config.yaml
color_jitter: 0.2
method: "mae"
encoder_norm_position: "sandwich"
encoder_fused_qkv: true
encoder_inner_norm: false
encoder_layers: 6
one_sided: false
lr_schedule: "constant"
warmup_steps: 600
weight_decay: 0.06
adamw_weight_decay_other_params: 0.05
Rows from block 0 of the decoder, named by matrix and row number. Rows with one number belong to one attention dimension. Each number is 200 + 30 x the weight over the matrix's rms, rounded and kept within 0 to 999. All counts start at 0.
# v: attention query, key and value (stacked) (decoder.0.attn.qkv.weight, 576x192, the v third), inputs 96-191
# proj: attention output (decoder.0.attn.proj.weight, 192x192, transposed), outputs 96-191
v.0,199,185,196,190,204,213,199,189,190,204,162,174,266,196,180,231,193,238,198,176,231,126,292,183,201,215,152,206,185,214,245,214,192,224,220,156,204,236,172,155,207,186,194,221,222,176,213,156,198,193,199,202,202,200,217,198,147,194,192,217,213,212,238,194,252,187,282,192,178,237,223,245,167,233,180,226,180,245,159,198,202,160,237,245,241,150,174,174,206,213,169,141,167,214,241,188
v.1,203,202,193,204,216,223,178,204,178,172,152,190,195,230,190,219,155,171,216,186,196,192,254,194,149,161,237,126,153,247,193,230,224,191,140,169,251,216,200,147,251,182,230,221,194,178,180,184,209,214,191,216,217,241,207,205,170,150,226,227,210,218,182,245,189,260,189,166,254,206,204,193,178,236,158,171,180,239,204,197,233,224,196,195,184,177,147,247,272,268,162,196,181,266,171,217
v.2,198,221,218,178,191,201,222,219,233,217,168,218,182,214,171,196,198,201,188,132,171,202,234,218,195,218,154,204,131,230,193,149,207,243,228,211,204,161,198,225,185,261,205,156,158,191,206,219,200,203,204,200,186,200,207,190,226,192,221,221,173,188,196,148,208,197,172,222,216,277,234,208,237,176,225,112,174,144,207,226,232,190,220,198,201,221,211,210,180,185,190,258,201,154,169,220
v.3,180,214,188,218,183,191,212,186,196,160,247,181,208,187,253,220,207,170,209,230,207,206,221,200,191,232,145,215,192,174,232,205,205,243,233,190,176,229,184,176,198,215,146,211,259,235,165,148,224,202,192,209,208,207,210,212,214,199,164,230,168,242,225,256,199,184,199,190,198,228,153,179,201,176,220,232,205,205,249,172,225,241,212,198,216,201,180,246,196,267,176,179,217,161,155,206
v.4,203,209,194,203,191,200,179,193,169,192,231,219,205,209,212,178,166,252,244,180,239,172,207,192,199,313,188,218,181,169,239,269,185,202,211,178,266,203,157,145,232,194,171,212,229,170,211,181,187,209,196,212,198,190,166,230,221,168,147,170,191,186,212,185,197,219,187,205,231,205,174,173,217,204,162,231,170,198,127,194,181,219,241,239,225,247,169,175,208,188,190,136,203,204,184,153
v.5,186,193,212,187,183,177,221,192,232,183,215,226,231,189,192,245,170,211,182,192,195,197,217,185,227,262,167,203,190,179,208,202,188,223,254,190,169,219,167,189,208,218,259,213,206,186,188,215,207,200,201,219,205,197,214,185,201,170,205,217,192,207,223,158,244,254,261,189,137,199,254,222,217,225,179,218,208,282,198,188,213,177,213,260,198,205,178,214,189,252,163,175,195,196,246,181
v.6,220,183,190,200,182,173,200,215,160,203,207,199,219,269,230,190,122,172,240,187,312,198,229,224,173,170,158,223,192,189,209,224,169,248,227,182,152,224,221,154,203,187,196,175,186,197,208,139,183,176,203,221,213,228,185,210,194,178,261,201,209,225,285,205,149,144,215,210,180,174,167,279,203,155,191,277,162,205,177,189,189,192,168,189,237,192,211,203,273,212,246,211,163,282,192,200
v.7,214,202,177,199,202,235,186,215,167,212,221,194,188,165,248,245,181,175,241,212,210,181,231,212,194,245,213,201,179,228,210,186,222,209,158,170,191,245,193,206,200,127,166,192,231,211,174,156,180,191,185,186,186,190,180,208,210,208,200,166,174,232,203,227,203,167,188,233,179,187,159,164,189,229,176,190,234,164,259,134,219,215,210,177,195,133,156,214,236,271,142,191,163,172,207,158
v.8,199,212,193,191,225,225,219,224,158,190,231,211,253,158,180,192,179,175,196,230,136,278,194,199,165,187,182,153,238,188,169,211,217,229,199,198,168,226,220,191,204,169,205,222,181,155,156,202,204,211,197,181,186,203,246,197,158,186,196,208,205,226,249,191,205,159,182,156,243,214,223,185,179,197,214,186,183,175,177,164,198,239,227,183,229,257,155,199,189,266,169,191,189,152,186,243
v.9,215,208,215,207,204,206,205,249,232,216,188,173,166,205,172,175,240,180,244,217,152,162,227,203,226,194,191,228,184,186,215,201,185,198,189,186,181,216,203,232,163,187,140,196,194,185,219,242,200,221,199,187,195,188,227,155,217,172,214,188,168,246,200,235,218,211,201,198,213,237,169,196,230,192,198,156,234,163,227,194,199,269,221,190,244,205,238,218,195,190,156,181,211,199,254,244
v.10,211,184,191,208,211,210,187,214,195,178,151,178,241,186,208,182,187,178,219,163,216,202,207,175,183,246,226,161,197,197,185,176,217,243,213,194,216,263,195,194,233,165,153,221,272,211,226,178,204,197,194,183,189,210,215,203,203,198,208,215,188,216,202,237,248,194,230,229,194,238,183,206,191,226,193,189,193,191,194,157,188,269,203,204,196,178,188,192,194,187,156,147,192,175,173,179
v.11,217,224,200,222,167,204,143,195,242,187,214,198,196,217,186,162,187,170,183,210,245,167,202,194,186,194,190,213,216,145,234,160,229,171,234,266,227,234,175,191,223,209,120,227,171,252,213,154,183,186,206,195,194,187,192,141,204,210,188,221,163,228,182,269,219,205,227,229,146,233,140,186,220,162,225,192,241,179,218,173,194,219,201,235,181,169,225,208,142,212,161,191,156,194,167,263
v.12,192,214,196,200,184,212,160,208,150,207,231,191,239,186,191,180,195,179,253,197,188,206,206,254,236,219,147,219,175,194,254,249,202,226,186,169,204,187,223,184,177,181,223,213,303,168,249,179,212,194,190,226,220,191,222,214,207,225,179,208,211,211,187,128,161,204,245,190,189,243,217,179,187,192,202,185,216,169,281,183,270,139,256,177,215,148,262,216,180,225,186,228,188,179,196,195
v.13,199,204,182,207,219,189,238,175,243,183,168,223,188,218,229,155,171,205,254,170,223,197,184,211,172,184,212,168,185,253,177,154,189,191,181,244,187,212,169,224,238,203,187,173,156,235,182,201,208,175,204,169,190,183,226,193,224,212,192,215,162,201,185,198,204,196,220,224,245,194,197,225,248,166,185,189,195,190,136,205,190,211,184,163,212,178,171,194,251,199,224,219,197,232,168,212
v.14,221,203,209,197,189,218,182,227,164,179,170,179,184,212,145,198,218,211,144,196,184,242,157,223,188,201,186,221,172,174,231,167,179,206,235,206,189,188,160,209,222,185,165,119,221,210,144,190,200,185,209,204,219,203,180,201,213,176,206,228,193,191,275,191,186,219,215,146,241,204,213,159,216,186,211,188,259,183,182,191,222,190,154,248,238,215,202,218,158,150,218,170,197,144,248,155
v.15,199,216,193,199,209,201,214,178,222,187,159,197,227,169,199,143,218,161,223,156,236,178,201,240,221,231,220,226,187,165,175,139,195,214,168,231,209,207,184,163,193,209,166,172,245,192,179,170,186,205,192,190,187,164,190,179,193,226,200,177,216,162,229,281,199,199,153,244,170,215,169,159,270,154,180,226,155,206,154,240,210,190,233,157,133,168,214,225,260,231,166,174,164,167,197,196
v.16,199,237,188,181,214,220,226,251,239,194,246,229,235,186,213,169,158,246,226,213,122,176,235,175,205,167,231,158,215,173,180,254,197,246,277,235,213,184,166,191,219,217,185,195,204,193,161,214,204,197,181,197,198,207,207,220,223,167,197,183,241,191,182,209,187,210,196,257,189,214,209,188,260,124,244,209,99,182,150,196,180,219,249,179,194,200,137,214,240,154,169,162,250,168,187,187
v.17,215,204,212,206,193,218,197,223,222,155,169,191,206,186,197,140,210,231,224,161,191,218,179,236,181,191,180,248,205,209,216,208,180,213,219,220,174,205,206,172,216,237,155,265,251,251,212,190,195,208,225,208,226,213,215,188,205,220,240,230,185,235,195,192,208,205,231,208,148,226,131,242,212,210,162,220,216,218,204,210,198,173,218,203,201,203,197,198,201,210,165,216,179,198,163,252
v.18,198,201,202,211,217,197,176,197,190,218,196,186,181,150,174,195,181,175,215,230,161,172,203,213,174,176,224,210,202,143,208,210,244,200,190,217,195,208,143,176,217,188,215,263,271,204,185,238,194,234,207,189,211,193,194,194,183,169,225,161,190,219,178,260,243,193,211,205,171,231,216,232,177,185,157,159,177,222,210,168,201,162,207,180,202,198,199,227,210,222,116,157,182,192,185,206
v.19,207,221,191,202,209,194,216,193,173,182,177,201,195,205,166,191,222,227,219,238,165,203,192,219,208,191,150,176,177,161,235,226,193,135,241,192,178,171,168,216,181,223,206,144,265,198,215,237,201,205,197,185,206,206,199,191,242,210,199,195,156,196,235,211,179,228,131,219,182,222,216,209,207,225,183,210,226,171,260,224,220,209,190,203,181,187,246,218,189,157,202,284,238,183,163,211
v.20,215,209,205,204,228,201,202,191,221,209,188,181,219,181,188,184,157,198,210,268,173,237,168,213,230,229,151,282,231,198,188,215,208,210,252,217,151,198,203,182,200,207,143,189,239,201,180,156,187,223,193,227,182,192,182,213,212,251,185,172,230,252,256,206,192,229,222,169,182,146,176,224,193,180,242,213,269,193,143,222,194,176,158,190,189,194,187,209,213,228,217,186,175,160,173,227
v.21,218,216,202,180,207,233,225,156,190,219,201,187,226,153,218,206,263,191,176,170,244,272,213,202,173,250,235,218,194,266,187,198,228,214,169,167,238,205,218,226,202,242,185,245,180,179,161,159,188,204,202,209,210,214,210,246,236,216,167,204,238,168,151,224,161,161,188,251,210,137,282,239,188,228,262,232,196,191,162,166,181,257,188,241,218,281,160,140,218,247,234,203,231,196,236,158
v.22,208,202,197,214,202,192,190,219,192,178,207,204,186,217,174,186,179,201,151,194,183,166,164,159,219,193,201,226,194,171,252,191,175,178,302,191,167,225,214,164,173,201,216,178,207,168,253,270,184,219,199,196,218,182,216,198,176,214,192,178,190,241,195,225,197,254,161,202,228,195,184,177,236,205,207,210,165,157,173,201,214,175,213,228,236,178,206,204,191,197,215,192,199,169,244,277
v.23,196,188,205,214,172,213,182,205,226,185,234,167,197,155,226,229,229,202,172,191,143,213,188,201,172,228,222,197,202,216,190,192,210,242,230,203,222,238,177,174,205,216,192,193,157,212,179,171,203,221,208,211,220,204,229,235,205,169,207,169,202,236,181,186,241,163,204,224,208,180,180,236,164,263,174,194,148,209,129,164,247,178,198,287,215,249,168,170,171,232,176,177,228,205,204,219
v.24,195,213,194,207,179,233,216,306,192,225,202,169,210,219,198,220,236,205,210,236,157,222,181,228,198,224,187,209,200,187,227,185,236,234,241,250,209,233,176,167,166,206,224,185,236,191,211,233,186,206,207,204,198,180,220,228,197,135,209,172,180,210,197,219,197,207,227,141,173,179,212,201,196,178,212,214,220,225,240,207,157,226,202,187,267,196,174,216,166,208,265,193,208,196,204,219
v.25,195,208,193,198,226,180,187,144,193,180,191,207,164,252,158,207,181,199,226,187,238,164,198,170,201,241,220,233,194,174,222,222,209,151,221,248,211,122,182,197,252,184,182,165,236,151,222,174,206,217,215,220,224,202,232,224,220,188,199,192,212,150,185,183,212,217,156,221,219,219,180,180,249,201,170,228,209,219,176,240,178,159,211,197,171,185,178,216,164,170,209,167,179,180,246,166
v.26,215,221,186,212,190,195,202,234,206,179,212,206,176,211,178,229,173,233,222,210,197,146,196,198,183,234,218,169,225,215,213,280,169,160,168,183,180,228,201,184,237,217,207,206,259,241,199,213,180,219,173,212,198,200,208,232,190,163,178,149,236,156,179,159,160,227,196,221,169,173,212,162,192,217,223,208,212,270,203,192,197,248,212,271,224,261,241,239,174,207,210,166,214,217,215,168
v.27,214,203,188,219,209,232,199,191,224,154,187,175,185,201,188,188,159,235,192,212,121,158,157,197,247,215,136,179,199,134,251,176,164,179,217,176,182,190,134,129,191,174,227,179,263,232,224,186,196,214,166,190,199,200,197,199,168,214,201,189,201,223,207,206,215,172,215,171,206,230,165,200,235,155,176,200,235,239,264,221,205,163,230,171,192,188,227,210,189,152,174,174,225,207,196,174
v.28,208,200,217,200,188,200,226,184,265,177,241,205,205,204,202,187,272,166,180,173,169,180,160,218,208,216,172,244,196,186,291,184,217,178,234,250,188,247,236,208,180,225,163,196,154,188,204,208,198,212,193,192,205,192,240,166,236,229,228,240,215,195,200,234,198,215,188,232,179,205,189,211,174,198,242,212,218,159,208,199,176,201,222,226,198,204,251,181,202,177,204,258,171,212,146,280
v.29,194,194,202,213,194,181,182,182,200,221,150,159,180,239,158,194,188,203,248,151,221,190,204,180,179,143,216,203,191,244,231,234,160,198,113,178,173,176,224,211,238,200,254,269,193,227,215,160,199,198,229,182,223,199,217,174,166,240,212,190,204,238,223,264,180,165,211,187,207,201,170,212,186,185,160,177,226,199,183,152,153,178,227,204,213,155,220,177,247,163,187,234,198,216,194,163
v.30,208,231,189,203,193,197,175,213,174,175,231,226,175,173,238,233,180,189,168,215,167,215,210,255,156,208,194,221,191,178,218,187,239,184,209,235,219,226,162,191,200,229,216,231,282,226,204,228,208,194,162,207,206,173,180,223,194,222,202,230,170,179,229,202,198,209,238,187,222,169,224,214,238,181,173,191,180,222,233,227,208,204,190,185,255,211,210,189,210,223,196,211,209,176,187,179
v.31,203,180,222,204,162,223,194,236,212,222,246,211,182,203,162,201,245,199,177,210,252,236,193,145,189,228,201,202,225,158,230,216,193,248,252,224,223,204,203,178,183,195,207,158,206,162,204,141,202,207,188,208,218,217,187,197,235,208,229,218,186,185,178,184,222,243,185,241,219,177,136,268,197,179,176,256,203,219,174,232,213,175,248,248,229,255,204,194,188,197,194,232,168,204,221,208
v.32,194,199,222,219,189,189,223,206,215,201,210,175,201,186,116,274,193,254,183,257,202,155,230,175,207,172,203,156,249,207,159,200,151,249,191,170,187,252,247,173,186,199,224,176,159,177,210,292,216,228,186,210,196,209,201,230,144,179,201,216,203,229,236,259,181,174,148,136,200,183,233,165,230,205,195,228,151,167,224,172,170,200,195,200,194,158,213,182,231,228,241,199,201,163,245,175
v.33,203,211,187,210,204,212,212,208,233,160,261,220,244,184,219,152,203,198,237,190,130,187,171,278,229,249,199,208,198,139,205,217,177,226,172,213,145,250,203,162,189,229,178,120,285,221,197,166,201,212,186,193,186,203,230,197,234,196,175,105,214,131,123,196,195,280,222,185,261,209,230,196,224,153,201,202,155,224,169,248,203,190,169,208,50,194,209,266,199,177,161,212,166,202,204,173
v.34,186,194,200,213,181,211,215,206,250,211,224,168,146,180,213,181,217,254,178,233,203,190,194,190,216,208,229,167,246,204,233,204,181,161,149,243,225,268,243,191,206,205,190,223,243,147,258,145,203,212,195,194,185,220,227,193,180,179,166,247,224,234,200,221,200,195,220,238,198,208,175,234,223,195,145,201,195,173,206,100,235,75,158,144,262,236,125,178,143,187,288,170,221,249,203,197
v.35,205,186,205,209,217,217,209,190,154,263,210,217,232,223,186,286,297,253,133,217,212,203,181,229,177,175,176,244,242,229,231,219,249,160,213,228,239,194,155,195,203,184,210,210,191,202,201,233,198,213,189,191,194,192,211,171,189,201,173,212,219,267,235,159,216,180,195,131,159,210,200,237,211,136,159,209,183,116,167,220,213,200,233,283,180,242,209,138,194,211,167,238,168,213,169,178
proj.0,161,239,201,206,135,235,233,224,190,201,219,225,156,175,198,173,191,200,189,190,215,186,136,202,193,197,200,215,143,194,245,180,170,204,205,206,270,231,223,223,196,226,219,225,153,166,197,173,221,231,158,202,193,227,251,181,219,143,164,225,149,216,183,202,178,252,238,182,269,175,164,156,220,210,221,154,170,222,221,183,205,192,173,211,154,241,229,147,226,227,221,219,193,210,201,224
proj.1,210,250,166,188,145,205,162,202,174,248,190,180,197,179,211,194,234,182,220,215,186,215,240,181,160,202,259,167,153,190,242,183,229,203,220,193,194,239,187,211,176,239,196,202,201,212,122,218,213,198,205,209,159,171,178,236,170,190,165,200,208,216,191,229,217,229,174,220,245,212,173,191,240,177,201,202,184,184,251,199,191,214,166,202,167,204,224,197,212,207,196,240,215,190,190,185
proj.2,212,184,221,152,198,209,201,205,171,221,241,162,196,207,193,190,201,219,193,201,195,161,188,220,210,179,225,185,261,219,209,220,213,220,181,203,171,206,215,200,193,184,216,194,217,177,226,203,179,191,184,177,219,155,205,246,205,259,200,161,210,238,208,206,220,189,156,177,199,173,228,199,183,165,248,205,220,189,187,221,214,169,194,185,178,186,205,191,224,211,183,172,230,203,193,199
proj.3,194,203,207,209,203,199,185,206,187,204,169,208,207,171,168,266,185,221,217,230,208,219,178,239,205,215,223,196,159,200,195,225,264,197,219,218,231,189,190,181,246,180,153,147,204,156,150,218,161,223,186,168,203,237,120,197,185,188,198,173,169,221,221,237,153,212,238,190,180,214,234,189,142,181,184,152,193,213,204,186,146,211,205,146,200,221,248,143,202,171,180,181,186,224,186,246
proj.4,204,213,210,169,192,253,234,171,194,192,166,201,230,202,237,219,190,199,170,201,201,195,180,206,218,233,227,216,146,189,159,140,162,192,176,210,261,191,242,193,169,199,200,163,161,178,169,213,200,156,232,155,248,211,245,209,144,241,214,207,182,157,157,179,222,210,294,173,145,222,231,164,195,172,202,242,200,225,183,200,213,206,184,177,193,192,192,201,190,200,206,231,232,220,162,194
proj.5,178,206,273,205,200,241,198,203,153,197,233,163,203,177,217,206,208,172,148,111,194,196,181,219,168,185,237,180,236,223,242,208,219,201,196,238,235,219,231,192,205,223,225,189,183,114,194,182,189,235,199,161,214,209,175,187,231,214,168,168,232,235,217,245,172,175,214,151,245,194,187,174,236,185,236,211,240,225,194,272,197,181,173,169,131,225,212,200,203,205,187,230,212,189,150,221
proj.6,188,263,219,210,149,242,237,230,190,228,226,218,135,163,166,213,229,192,205,257,158,213,181,149,212,183,205,227,194,170,210,177,213,248,251,178,196,158,229,204,231,201,207,248,189,170,198,209,209,245,154,219,221,204,232,193,215,175,152,247,222,205,166,225,216,227,241,181,208,246,181,163,227,188,214,176,216,173,195,210,217,215,190,267,221,267,230,207,224,166,141,242,163,217,223,200
proj.7,160,209,231,251,197,228,206,233,189,221,196,218,180,187,172,211,217,202,188,249,193,200,202,208,188,211,180,208,217,240,152,222,194,186,262,160,150,206,213,216,215,248,159,169,189,239,150,200,196,278,209,224,177,252,188,174,208,165,223,206,188,151,176,175,211,143,227,194,247,218,199,127,169,245,162,156,183,197,179,185,193,262,177,188,256,228,205,183,194,112,191,166,186,190,234,259
proj.8,176,198,166,236,195,207,222,244,216,207,220,158,171,242,230,203,155,207,210,191,231,166,175,196,175,174,230,164,220,229,213,196,233,201,186,214,182,237,191,222,251,232,219,186,194,208,140,160,199,220,221,229,184,194,189,198,197,167,224,172,180,174,186,227,220,223,203,215,213,157,221,207,205,223,196,189,200,233,203,212,169,216,207,215,191,163,199,160,192,181,234,184,179,237,204,225
proj.9,184,217,185,173,189,211,185,216,191,201,172,178,189,185,227,179,235,157,211,230,170,183,243,248,158,186,178,173,159,256,210,206,210,212,190,208,217,216,218,201,198,178,179,186,202,213,181,212,204,180,210,227,150,194,179,238,235,181,187,204,194,224,189,175,176,182,203,203,225,182,238,204,196,253,219,206,195,176,192,213,201,198,202,170,222,186,172,226,203,218,217,204,198,229,164,218
proj.10,128,206,219,201,215,203,200,246,188,221,195,219,199,216,203,198,238,190,214,199,180,177,251,178,182,231,220,186,148,204,249,237,204,186,207,198,250,185,188,176,200,222,175,191,175,192,152,225,232,230,244,177,161,191,188,180,209,175,178,177,215,231,188,203,173,223,197,201,202,176,207,199,215,244,186,193,174,200,231,187,165,225,193,196,203,218,224,196,197,270,192,194,226,229,193,195
proj.11,166,233,265,201,228,164,209,197,163,192,151,231,223,181,176,195,215,158,201,183,220,187,258,191,189,160,172,192,198,148,208,170,200,249,228,237,169,166,206,237,191,161,184,227,195,178,237,208,218,250,178,172,173,227,209,205,231,191,176,142,227,202,182,233,178,210,235,149,265,115,262,180,232,272,208,231,195,158,199,199,183,223,250,156,217,250,216,189,193,204,225,173,178,253,167,217
proj.12,191,193,225,169,227,179,219,156,203,174,183,198,217,233,177,267,171,208,208,246,201,185,209,225,219,261,221,178,195,124,204,202,178,148,187,181,168,178,170,164,236,226,268,149,179,226,193,256,167,247,216,191,195,181,185,236,168,210,191,191,183,204,204,224,171,214,190,189,150,234,212,190,216,210,198,180,177,205,139,220,193,220,236,169,183,218,185,222,175,213,252,199,181,224,191,230
proj.13,201,197,178,220,162,203,177,213,191,213,186,212,200,155,208,177,176,215,176,200,200,189,152,204,163,157,172,179,188,213,235,222,204,197,188,188,204,187,202,220,172,194,203,243,186,166,221,162,210,205,194,205,147,177,226,184,209,149,169,209,230,195,198,201,185,195,181,200,239,185,166,189,182,179,201,210,165,197,209,172,204,221,208,241,186,233,185,182,229,200,187,202,228,184,228,144
proj.14,214,227,230,193,230,156,193,162,215,200,208,242,197,198,249,251,198,207,217,158,229,237,241,247,232,247,231,217,211,249,153,223,236,209,202,210,215,219,222,211,156,169,238,183,172,259,186,205,183,179,246,178,203,159,211,172,184,258,194,205,208,274,206,204,175,151,236,228,179,176,191,160,204,225,222,177,210,180,198,191,206,182,222,161,204,230,189,194,179,206,184,241,212,201,177,232
proj.15,197,193,155,203,185,228,186,217,169,208,137,284,231,192,162,201,157,205,193,235,227,160,171,217,205,227,179,198,208,138,187,215,174,215,216,198,249,187,189,189,184,190,211,190,211,165,238,216,191,191,186,196,211,200,274,188,179,221,234,202,226,221,182,171,275,229,176,170,258,137,260,155,191,227,236,175,193,185,167,198,231,219,225,216,252,196,178,198,222,150,199,137,212,232,224,146
proj.16,219,197,191,186,146,231,192,241,156,209,203,180,170,219,227,165,191,216,275,145,180,200,185,209,193,156,189,185,184,169,245,225,197,247,175,188,243,224,209,190,147,199,195,214,196,218,199,203,168,207,217,182,213,208,204,169,234,183,161,174,215,251,209,231,250,220,206,148,199,253,162,194,155,234,174,201,213,199,248,205,212,209,255,232,198,203,226,174,209,239,222,218,186,234,141,208
proj.17,173,226,151,175,194,170,193,202,220,256,233,238,191,201,186,210,206,188,194,249,167,253,196,224,188,223,251,176,159,159,210,155,224,204,191,197,193,163,187,133,219,196,244,158,182,184,225,190,221,218,181,196,195,196,235,212,163,168,235,155,218,179,200,222,233,215,223,180,171,195,236,231,206,207,223,165,207,202,206,209,194,187,214,184,205,208,239,192,192,165,195,210,207,239,236,196
proj.18,171,210,217,196,194,254,206,238,139,203,212,216,218,170,234,215,270,186,210,160,228,177,209,225,165,211,186,181,156,195,269,179,183,217,209,180,185,230,175,271,180,204,177,190,196,194,207,178,234,210,233,201,206,208,196,189,221,167,185,188,180,239,212,226,195,217,208,178,247,211,178,187,252,202,207,206,178,177,240,211,247,253,201,181,193,139,222,181,229,208,248,179,201,187,190,241
proj.19,222,188,176,199,238,233,202,160,171,151,226,208,147,234,226,270,194,211,235,176,267,205,180,223,221,264,191,224,222,200,122,230,252,209,180,215,247,156,226,202,150,236,254,169,224,199,196,209,189,223,212,282,173,173,169,232,158,216,243,182,184,224,254,219,202,171,236,209,213,197,216,183,214,170,205,177,195,187,142,216,280,233,238,177,251,215,176,203,155,212,231,171,191,178,251,241
proj.20,227,215,201,178,211,181,210,209,176,229,181,209,138,167,203,247,173,183,211,231,261,226,205,190,199,166,208,194,165,216,169,238,181,208,197,221,199,178,200,194,199,195,212,192,181,231,189,179,248,141,202,172,208,199,190,169,199,217,227,185,177,157,172,222,200,202,220,195,199,159,235,181,109,235,176,204,174,218,187,243,237,153,289,199,232,242,252,185,189,150,201,186,230,196,190,185
proj.21,210,215,187,177,147,169,188,197,180,195,236,236,214,167,200,219,218,211,158,197,209,216,153,200,190,188,230,207,233,256,213,213,136,251,169,257,217,200,226,133,238,185,186,183,169,172,190,194,199,232,183,133,231,158,151,205,180,197,224,207,232,174,161,213,279,198,206,214,170,195,180,176,137,164,199,190,211,237,220,202,154,158,212,209,225,199,217,199,197,133,132,207,202,211,236,208
proj.22,217,209,182,199,189,193,216,211,227,196,172,214,153,229,274,208,190,199,239,197,178,248,225,234,226,198,225,203,246,187,156,208,234,207,162,195,236,199,201,159,189,204,203,154,216,192,168,195,204,144,214,221,177,203,163,158,221,236,243,168,216,202,200,193,275,181,223,204,181,176,215,227,169,160,200,162,213,179,208,208,221,204,138,207,170,205,192,233,200,188,194,198,171,192,187,235
proj.23,186,203,152,189,194,185,159,207,234,181,208,184,232,210,205,227,204,201,164,163,241,150,247,196,164,242,200,223,179,197,220,213,185,234,186,237,162,261,230,192,165,224,201,227,218,197,163,188,175,199,186,205,212,196,162,184,221,193,188,169,193,202,208,201,198,229,200,176,194,168,223,167,226,207,211,184,202,230,199,227,215,203,234,201,170,173,201,203,206,174,193,234,189,201,202,226
proj.24,204,202,208,214,199,166,227,179,215,171,190,180,177,225,180,217,184,207,222,247,217,136,236,235,193,213,232,194,186,241,176,193,196,143,238,216,234,202,231,191,197,215,230,179,230,204,212,191,176,209,203,177,220,224,207,198,210,247,264,227,157,190,242,166,297,185,209,208,162,204,182,187,154,231,238,167,237,195,204,178,199,206,197,168,216,247,141,203,195,207,155,232,188,243,194,265
proj.25,223,209,207,127,136,213,208,137,162,184,180,207,201,183,235,187,194,205,131,205,147,225,235,192,223,239,187,169,223,175,184,183,195,217,154,175,227,212,233,190,116,144,198,175,197,142,212,201,227,145,220,175,201,156,162,154,169,230,171,209,205,197,147,174,178,163,287,229,204,195,180,166,209,199,153,231,171,154,191,223,210,182,249,212,178,206,183,257,231,210,203,228,202,169,191,216
proj.26,214,183,214,189,254,220,168,168,199,194,194,138,204,175,209,178,170,222,237,150,190,213,240,164,195,238,185,215,165,212,213,171,193,197,170,183,208,171,194,194,179,240,176,227,208,219,177,186,167,201,186,237,175,164,182,160,192,189,187,177,202,203,212,186,204,201,197,178,186,283,182,252,226,175,197,241,191,188,183,183,206,191,182,160,117,210,166,192,185,190,206,224,148,192,178,192
proj.27,181,168,191,162,224,170,192,185,179,179,231,199,197,240,166,234,188,166,222,212,244,218,191,206,251,220,239,144,114,181,233,252,250,180,208,207,215,207,175,237,163,246,215,202,185,166,258,164,206,172,234,176,109,214,253,166,198,164,223,222,163,161,226,233,168,211,237,201,185,173,226,166,224,181,234,255,210,210,204,221,218,175,190,168,229,220,167,211,226,298,221,168,198,197,182,232
proj.28,206,213,130,238,203,203,199,219,211,207,156,219,210,183,194,165,164,210,235,218,247,163,221,203,181,201,140,221,213,186,205,192,180,243,212,187,179,169,228,187,241,205,184,183,193,251,184,226,223,172,233,225,161,195,143,191,205,207,173,164,208,218,214,196,172,218,140,138,161,208,249,227,165,206,193,178,225,187,189,184,189,215,214,193,231,192,176,167,200,166,170,213,198,232,210,178
proj.29,224,187,202,192,230,190,179,193,216,252,251,187,171,228,234,185,258,165,156,269,180,235,237,192,196,202,196,228,209,199,163,224,169,184,208,185,199,214,190,220,183,210,179,175,171,188,194,226,216,204,172,268,184,224,217,195,196,175,197,225,216,196,139,175,211,189,186,265,218,220,197,243,178,185,178,182,202,177,194,219,238,201,146,211,230,248,252,216,196,247,161,207,189,198,192,198
proj.30,174,217,145,199,250,228,190,180,226,219,158,163,196,209,138,248,211,184,224,214,204,211,208,181,212,252,235,207,215,193,193,161,178,195,171,191,210,201,200,228,278,240,199,182,207,202,228,175,179,219,252,201,227,225,226,126,139,196,221,220,188,235,220,218,198,180,203,194,267,257,209,172,204,188,235,183,220,227,184,214,235,186,173,172,186,182,146,157,232,171,212,190,131,177,189,193
proj.31,199,236,210,224,243,221,249,160,206,148,223,206,203,256,250,167,233,141,181,274,238,160,201,240,283,231,212,259,246,183,140,213,194,151,246,207,239,176,231,218,189,218,221,186,153,159,195,232,225,203,267,227,201,160,196,200,192,202,191,246,272,212,190,247,205,192,201,190,219,215,220,209,204,235,213,207,247,218,189,176,208,202,215,226,199,212,158,223,192,179,135,200,187,240,201,241
proj.32,178,230,179,274,158,169,171,170,206,149,224,161,218,229,225,187,267,203,161,205,165,184,242,209,219,213,265,197,224,270,230,171,206,194,226,275,179,168,145,207,217,191,216,197,176,216,193,244,232,205,161,192,161,205,205,160,153,219,215,157,193,165,166,144,199,200,201,223,206,196,278,202,203,155,177,191,226,220,174,204,186,212,210,245,204,214,240,295,212,238,240,201,195,183,142,227
proj.33,157,239,196,224,199,224,202,198,184,215,212,261,239,207,289,134,234,196,214,189,178,275,233,180,202,162,167,159,219,198,124,226,207,191,191,244,228,230,204,181,244,234,160,167,171,194,130,191,192,237,207,138,204,156,233,235,204,174,164,216,243,214,196,176,214,185,163,207,152,219,169,240,145,231,192,254,170,210,182,162,216,190,243,141,255,195,214,260,187,220,216,174,233,191,193,182
proj.34,230,192,194,174,248,162,176,176,182,249,188,237,233,205,182,185,193,217,223,190,120,206,166,207,229,170,208,191,199,223,234,247,301,209,227,184,200,202,222,153,292,249,208,189,258,192,211,222,205,170,204,165,200,230,179,219,201,151,207,208,210,237,196,164,175,160,199,268,193,199,189,167,218,201,202,259,224,145,213,189,137,212,185,223,170,155,241,228,187,227,233,190,215,179,194,197
proj.35,196,235,158,172,193,200,210,258,176,215,267,191,204,209,212,216,216,163,173,213,235,159,215,212,241,155,175,199,244,188,244,161,186,214,193,251,176,224,175,196,210,215,161,235,261,181,196,242,199,193,195,171,242,222,192,202,203,257,215,180,213,206,193,206,246,192,283,141,177,189,193,194,236,199,231,187,205,227,255,219,184,209,208,259,134,173,220,227,159,170,205,161,214,197,199,214